Rows from block 5 of a small image deblurring model, named by matrix and row number. Rows with one number belong to one channel. Each number is 500 + 25 x the weight over its row's rms, rounded and kept within 0 to 999. All counts start at 0. Numbers have three digits each.
After each channel's rows are labels from the 100 images, of 14976, where the channel reaches its highest value: "strongest on" is what is common among them. Only what is clearly more common there than usual is listed. The data: small renderings of single solids in any pose. In brackets: how many of the 100, against the usual share in percent.
# convs0: first 3x3 conv (model.mid.1.convs.0.weight, 256x256x3x3, each kernel summed), inputs 0-255
# convs1: second 3x3 conv (model.mid.1.convs.1.weight, 256x256x3x3, transposed, each kernel summed), outputs 0-255

convs0.68:485475511458529503516540526507500504492498530476487514531526501432489492521546470563480486476490471506467510474545525532536489524549519508475505520483505506537512558422493513484447484499517547528499490541491481532476506514484512456444476536501496473520494474513488519506493499470484495476506480538494524496495517522503532473474445534453488523473518511512545489494509488517452526465496476510506548450499534512541510506494522529513477494487465497505521535460498482482499493519482515529518520509482479496502537506514494502497539520514520489515500494496471513461464467514488512523464518522484439438534475497518488494483500525484532488485490488509464474491502497503585489495513479510521564520513469500481541533528497497485487500509507484503536508496488489475504495503474482
convs1.68:493508496492506544500518526497490491535488439488495484492501520493499517526485538467586501543511482522517538519506477459496463472472504531496500474514507521498500498534520509551536518526481473514553510475485506505529512451522529540541506502515470498479493534468503484510513527479524484495506492461485481546475477522472494569462512489537513500544501472509509513543507503465530482547532484495546497523544500505512522494515518524540530490519503479517467519526487492543507497456508529512489454517522516522566481460500520514503529481476466485501502517488539496515518489504502535500490499506533493528481507509476470492513537449527513500505489494509503547484467516491465539523484512495472455505548519515509474497522535505469534552527457533494486503541525517519532528511531527
strongest on: black (32 vs 8.6)

convs0.191:549487498498510503520557510481488507516490524500491476524465457499481496472511564498501458543525560474469487485466521497507531522493503500509487509522517431529511539495505519485474517487492490488473465469481501479475490541503515506534483500471472489508456456484495452477500510488517496502479495454508475495521449508486500499473489475492505474518597542501530504456515439494510524524482482502491472478500505491470535477501448452507480519496478458480512489477533530526483491478488486486469488506487455500471498495486478490471457508511510504517492521498520524491501535477485508561510541459434506444524540529453516513478470479499513519503485512505491509523526536469535492479486495508459487456519529507468528532514482502458495508467486481507485505504501462508508499481494502
convs1.191:472513489530484501502469500534520463531490488524497530481529541496479549491517481483474474478477449538483520544512511518513528504495508485487534523479467486432514528493505524509526498536506495482508487497498482535511513471499495491494539534504542495492555516500505516468492504536529472482513451538484498521552526516537476510526459502521458533495493485511463535475486514517498504430563512479565492507495466493485421518491548499469496441451508491449467519500480500503533498480468524454521507490519520483526498499524525537510527508501512506465514505528487518474521459529519530471514521508515514511484489460498495501504495488476508521542486495499519493500506448553485490496505470500500511505534510486516474468474448455510491480509542532523501462506486507481484476505479502
strongest on: plain (92 vs 59.9); black (48 vs 8.6)

convs0.84:495488486515520527524550477471496491488506479474492464505535511450488523507518498486545511527515516508532510503497533484494501512430472462489490482527511493506528502513515514525526501482514499526543508492499492475489472532508481537519493519510464490513496487504503456524490497531492444513464527519480502494527510485489473551513492465571490479534502429535433487481512483505529476455452466500532486500489549495515478526469480519505502497524505532538490529492515476517487501476490490487425485502482460472481521486490493496465498485530455501485515520468502475520511525470491524474497504430529485499497462499514500496506527512499483506515477497466473511500459470481493480488482482517522452519517520508552434580522509501481493488521522501482475501481492470443511461527522484
convs1.84:473464458480477478463473469506499513513495480490510512503471508515532529441509446486523523465435511459461511491498494495475524484548523498491456513548523507510451491466470499482464530510515519513481461529510439498493508522509519434538505481474495488516511475484516529477520467475513512510516537474487513523462471509520506449496470487453525476468521536501519503458503506495500516558521538483489523503510517484475459454516518505511481529500493515523513482505472505513497494516536523501546530498515508497487513475469491471517499520466530507515518509491510544487528483494481499531487476516536495493506503467459489518516470483517532482473527503553489540498542513507552477480523504458444531529509497485495537472465494454513491498519532531487505479492547521526480531479509539
strongest on: plain (93 vs 59.9); black (48 vs 8.6)

convs0.188:489482512519478508509529514483497521505499485512528516477533541576463510487543455514562511546513519451477512481470547496481508503487522516504479524508518470486501494530513478520543490537520514494469440484512486459479495521503523527492492513488516473523494532492518494491486495512489525536486479487525525540483513486437495496423477507553506489501492555498484477514494481502510486453494517477500467477515457496527473490505519547515489437503491524505437496533527495503476452509470500542483531507516507487515483531480518503484478499501489445505478522497513488440503505519508509486500510510522478487495490535520510460495513431510516523485498488485498492515527497469527470467504475553476508472502530428512530491470499503546488492482492530478507538480484485550475493505511487
convs1.188:506501532462490495480465518481470524485456482450502491519483451484543509496467490508479495497458509486489477523492516550523527506544468522497494495508536496490533487498466495432549469478541511514512477498527501526477552490504477548493514495481506500521504468518497520494515476511542495477506477454503509464515468473534540455563495483476466479468513466490468511516513574533479514526474500511514549531504536483486498480513501504501527500488514497511508473445518534504474539528560481517431471545445459486462480507485476479524500508519479493518508469474481499516489498460519506530501535465539513497538496525492513504477473497514500480491493490495487480472515494503533503491497508490517537490534510541490484482504452507487523498482521466481457473499517522516478505494487553
strongest on: black (42 vs 8.6)

convs0.233:550510492480513483486451496483489538491510468499475449500505487467520441492479501508521502474490485508524528464561450483509492501461500524521480493479476425485479446526492481495470508461497483485491513484490532542564490487469502500508486493492464460497467514518501504481498501498493515513500467441491508493444537508449513515506510490474485486522529487493499479531516492529505546530491514495509450492520474509491507480492483514465467484493561482484480511473527516493499531502534507517427470491505531494485470488490526518496458514494490520485521502547497528542495494468554493504501476500516493500542529519430509459508468479535472527511526522507483502489480498514462495526479510506527489482478456504479475499528455463498483469502524532496494519472543470533527502519547490
convs1.233:513511496509487519449514525508525469479507549468532523508470490513515504491532507507533489482457521475467441570463513511443472500521531497446525505475546498504500480433516517485485488489505537567494495520531491479453501502485476521502488549498504511493508484482488484515480480497477513494520522525499517520515477500513526505495467529505491525493510508479534469514511470537499482525507502523511505492472555458498499519517541503490518519462450524525476453526467494481515510453505456504535544486473478478513567500460492446455508518500522489500516465457539509463519535514458475530499481496493524496528503496515501520501489508486499473502499458472506526524496531511531477445507526485473515530518521495497497550513479471471517506516541523480482489505507520487457478504471535
strongest on: plain (94 vs 59.9)

convs0.147:533514442479471499501517532487496519503475498480467523491491507454536503548502461446480479507524488467490501500435453517534509530498472482481488537543520518509501506485466521518514443478489474492460508505492480503506494477509493475498494482542457474500506499489528511498479517493471442536515551510425499499497536509475482505481469458510479484526488488514509512497507445561486500463473490491490560507505496500493485512465544454461499496541489482512492519481531470514486416491508513488496477503486515490524467542510510550462495495517505527475519494501466478474512509535491531451475490511486482437539498490567472503480546498480494529519500533489488485523510505534509496489528532517496505498491467465469502497518523492517482492488494505502486513487456527514503504480522476
convs1.147:496447512524501451475492524529472453505485479489545461531535511535501509500513540485450501518523490467484482505558497477452473487520522540469496505509487464498498501496489448525503523539546516494511512489491489479524533522492535472495462480486505511460466526520476528498498470538528511492495512477528489475511493469499503516473532509472498501482491526499500497512495534459566497503432526504484503549522459502518521536539488519499489505550483546524558503502520518490503555531480487500470505524495498477510464475542476481507515480513478537533481508493476496528538461494515506480525488490463488503476477497482514458530498510499509481507541504514476570535458512508529506519514508540491510539504489521484505525551487481487514541513524494505492503473529493481566476492465512
strongest on: black (38 vs 8.6)

convs0.185:468455483516480522507516508460489508481486476500504492517513535497505510505517496498458495514509510536492487538463511471477529521482547518478504496519517533511519541495508492490554507535490503510535500475476462490500507515520521570485507551560462494485507489501480487507497480526522492475487536509473515545495510527525549482463562469521492468498524450501503506543447512494458502468498480491522492471521507499496534490460505517550522486471515485513479494495502521507478492480524515450483449526522519512527496507486508487489505501481509450449486499503523473508559516558468499449455519460580484521492455491507505504479519497504487479500531453481478490486513531476493488481492516515494479562503473475508503488477493496510461579491520521483498501496465468519494485512521498
convs1.185:542484519486530494491502464544509516505486507540481496516506452474501558488467487489501528486515486533475483481515494511529489502539498480513494504508506451508515517556502518507484518503519490538487490540490527524511516521503463447543495434467481550534492538511491463498487514520504503514498470512530487489437517464505488519494459488520500499523549504502517507445508524545520476558476514540488503473496503533502476497518498554515486530543498538495500491493454521508553472537473495532484542527524474504509499513515498478527491505514487533487518484515476550486503522505471476486512510503511578449555470502470490508535504491478503522479466535490449491501491486520531501517546480525529507507514512523472484515504495533538465487500493493514535555460524489484486491474483503
strongest on: spring (37 vs 4.3); bumpy ball (34 vs 4.1)

convs0.240:511480475519512522503495531491456481530509493468505486508494518451458497475480467490496483464493500498533495468504494478503487505474488467523445509490511469495499530505501523466535473486515528477450479471508486497494469522502502455515491512507470485489547493475485440503506520506487457518534535470526541477518540507455507523500489475453498509534460514497520532481546458519494528500503460501494473464451490485507503479504501541526490481497492501486471481473500492513498481514524502426502513526480470501460481493506479517460476492468531514478482497487482527546472472516555498506522519535483478509457464553514488486543491518484512491480481469509484511514463489563462510527499456524463496488529525569469520529498466535461472492522495550487509487463488471494507529455499519
convs1.240:462508513471560511492471514537517470487512496481513516464499498520458555507516517494505567493535478506504503481455505529515528467501517490453538459412467528512483514494528474514461492516486459479495476523475506453513477519524519518502483452495522480458503500504499521456485503480495557493468457497445493542507510494501498459533497501491486531504507532484460493525474518467504502527470495466509494517514536506502506522494499489500476486508521503529509514491490508461512524481526474539511517460514490517525530513496518468500480490510459498526515469502504462478517536518490475462474448486517534490459518470476508537460501453510525514502515528497531469518517504491558506486518495521510475475505477474520505464466520473511547491466466465528542517521544526485516529525480489
strongest on: spring (31 vs 4.3)

convs0.54:463548502484481540502538506501487493484457507450521457497497460502472487501526515518536514555493485511484474485527519500502493508504507500511488500539511546453475572440469486491477555501527541468483502472496486494499541543502497495487476507459532535486483526508510519533489481528478512498503466469504470514489543493493548515509519504484547522549495482491503487532520560510535510509512508523558504520478501469512533509519492493484509467498542530505536493491525538490492489468541505488544501465494503497478499479474501525487538507471485539480536469497485534523536493516475488501483575520507517502525486512516515494498459558501489506500493481513500503481440550505515474490497527492541512492508532520470529499524534524448498512538476517514509491502514537526484485495490458
convs1.54:481532486459516494478510472472485487544497500486509512506473502516581485471465496510501493485497489506503500541557494473486478474500472492497522505470490521476507503511496517521504459495507492545525538530493509511501447481536526494466490500514471497515475489461498492499517537528508487491473522490522513442471435505492451534527521545522515499474476478501497510525483442465438513460487513540461503478515519521503520536490483481503522555537506456510509494489486459483460456511491497460473477520504498484494504516532480543501463464506545473489460502537546492483454502464483466531530497476529473512480476512498477505494503467464488520526471512457507477492534502491478529520492515529510467454494483468488466504475488465534515485481481514526527484487453476453509512487481511
strongest on: plain (93 vs 59.9); black (48 vs 8.6)

convs0.156:499454512461487477476527502477499469465529523503469492520551531497473518477516471505500504489492506470495486510460448519519532491474532509471544498530502529509494549499487524497506484520533529533463502484453408506504447537506493549501503476498511488456567461530475490494505469533528492501471498561503486506478468532509492481476518504483526493506526538500466532535495424529555505483545534480513491481486534501512540505490519558491510495503505478500472484490468512450456539482484493498498486520527526497463479484481482498471507509497530476493518505494477505516530537510518488496538528472513502491471466519503491512506536495502485512475488511492518501531479487526491523461486517511466485511540486500460485492518499495492503536440478474491499473501494439508499533521524505
convs1.156:470516500501467537516498508531519472545479480523503486492473450538526484493504485460502496498472494513525517485496567491505472522538533526467465504523484475490517469488508493475518538503499509478512476476472497533528529482497535455480496485499464506566450508517510536496507504519517539481529510472509533515496478485500479487494515517464498499488477483541473493508539540510509516516489493498544490510522450530545457482523497465570479493505521508503534519455492501528519456513478539533472497485510482512554507435476485504512493505479494492490530510496529535481523501499489478483473511477528504477533497500444479493500467487522475519508472497488490468454510524526542501528496501495495483480456507516492490535514467470470461482501522545444467532531474538509479472458482553
strongest on: black (38 vs 8.6)

convs0.22:505591524525523523509517553464470525527477521483511458495472485495460512509531531526538524465493521487482497529510484513511525532468503537546480541493542456492463538467517485492492516486492516531509519527481520475480497506525481478519480498487523518463495505518480466554514503498498510567510498509515508506496499502530495537514470474472517516551501506503526476480501510512525495477531517481526479470486511520520524482526514504508536489512491519511507505498515515530481496468538500522422541512500494520535524494488479489504472490482498485476484509501511540497501509477499494498504564484485501462509482492488517530493434455508498532518491463561456513507453549487534542495506515460474492497529527479510507537481507544441489529482576514509483499530512494517492503502502505
convs1.22:513461536477495460504481480524550549479513487519511486502540472502482505505497459471463497516525504499506511494503533507496482491503508452522481517461476498449552488507514493512507521504528483510452485475493507504535502495505501527525488544441481536518528505563537498519502513514557520545501483491527509487483503517467520461474507486518498553508515484527480514506519534480490493527501480556504517469505480481536490527493522498487462495500548523497509508533496502502519538544463553494544510536507462502478478548506531474522476504491528531512483468534510492473514511508486476508494492469484513537561477534507534490467534491478489504491526536460525490496561481545527483517473498530586479510517479504483495524540482479525487475477481545476521497502505526519514524491507524
strongest on: plain (94 vs 59.9); black (44 vs 8.6)

convs0.204:484453519463488540495489441560481505480503463504544537521470563525472470506463571513474476519487545441506493538482481503509516517523503476449504470479529508486487530509504483475527491507484495478490479515535481492495472494521498508563510517584498470557512505504486506494497509489504525500477486475483454467531542458478446496458501499470499487489489541500472499466520521486536543489486493500504533520475490502556517514492494514492498464451484492498530518476495476480505491512516501537514491536513501517484494518479487480475474514474570504471502482521519485493515497515480480559461521513504485493523474463494518469518470520474505502480511475492490503523483518527481527505510466492462461479499475537490499540492504485513492532526499511507480485503529485436492485503496521
convs1.204:526518471527489511486536505473513521494518487537480495451525521504509504457490473492510535499541433526529518477542456482532432478467493496563512503504469492530491513530497496543456523524485531499525539486476492474541491487496507504487543530435472531495464512479513456511512544470507472511523479498522507464447477466486492580525490486524510514503539486511523480484489496517480497507468473510502450485514520512473506452474496479506516518545518490509522522555545550514476486482491523503524460500493449552499489496519518496504532518485459478495495526507511508486490488484474525490518494468499542485522527483484471532529525530527525514537515506468476515498502509479495515506484504504540548537517498496489470486504500560480532524519519489508482500497488530517499489504517498
strongest on: black (34 vs 8.6)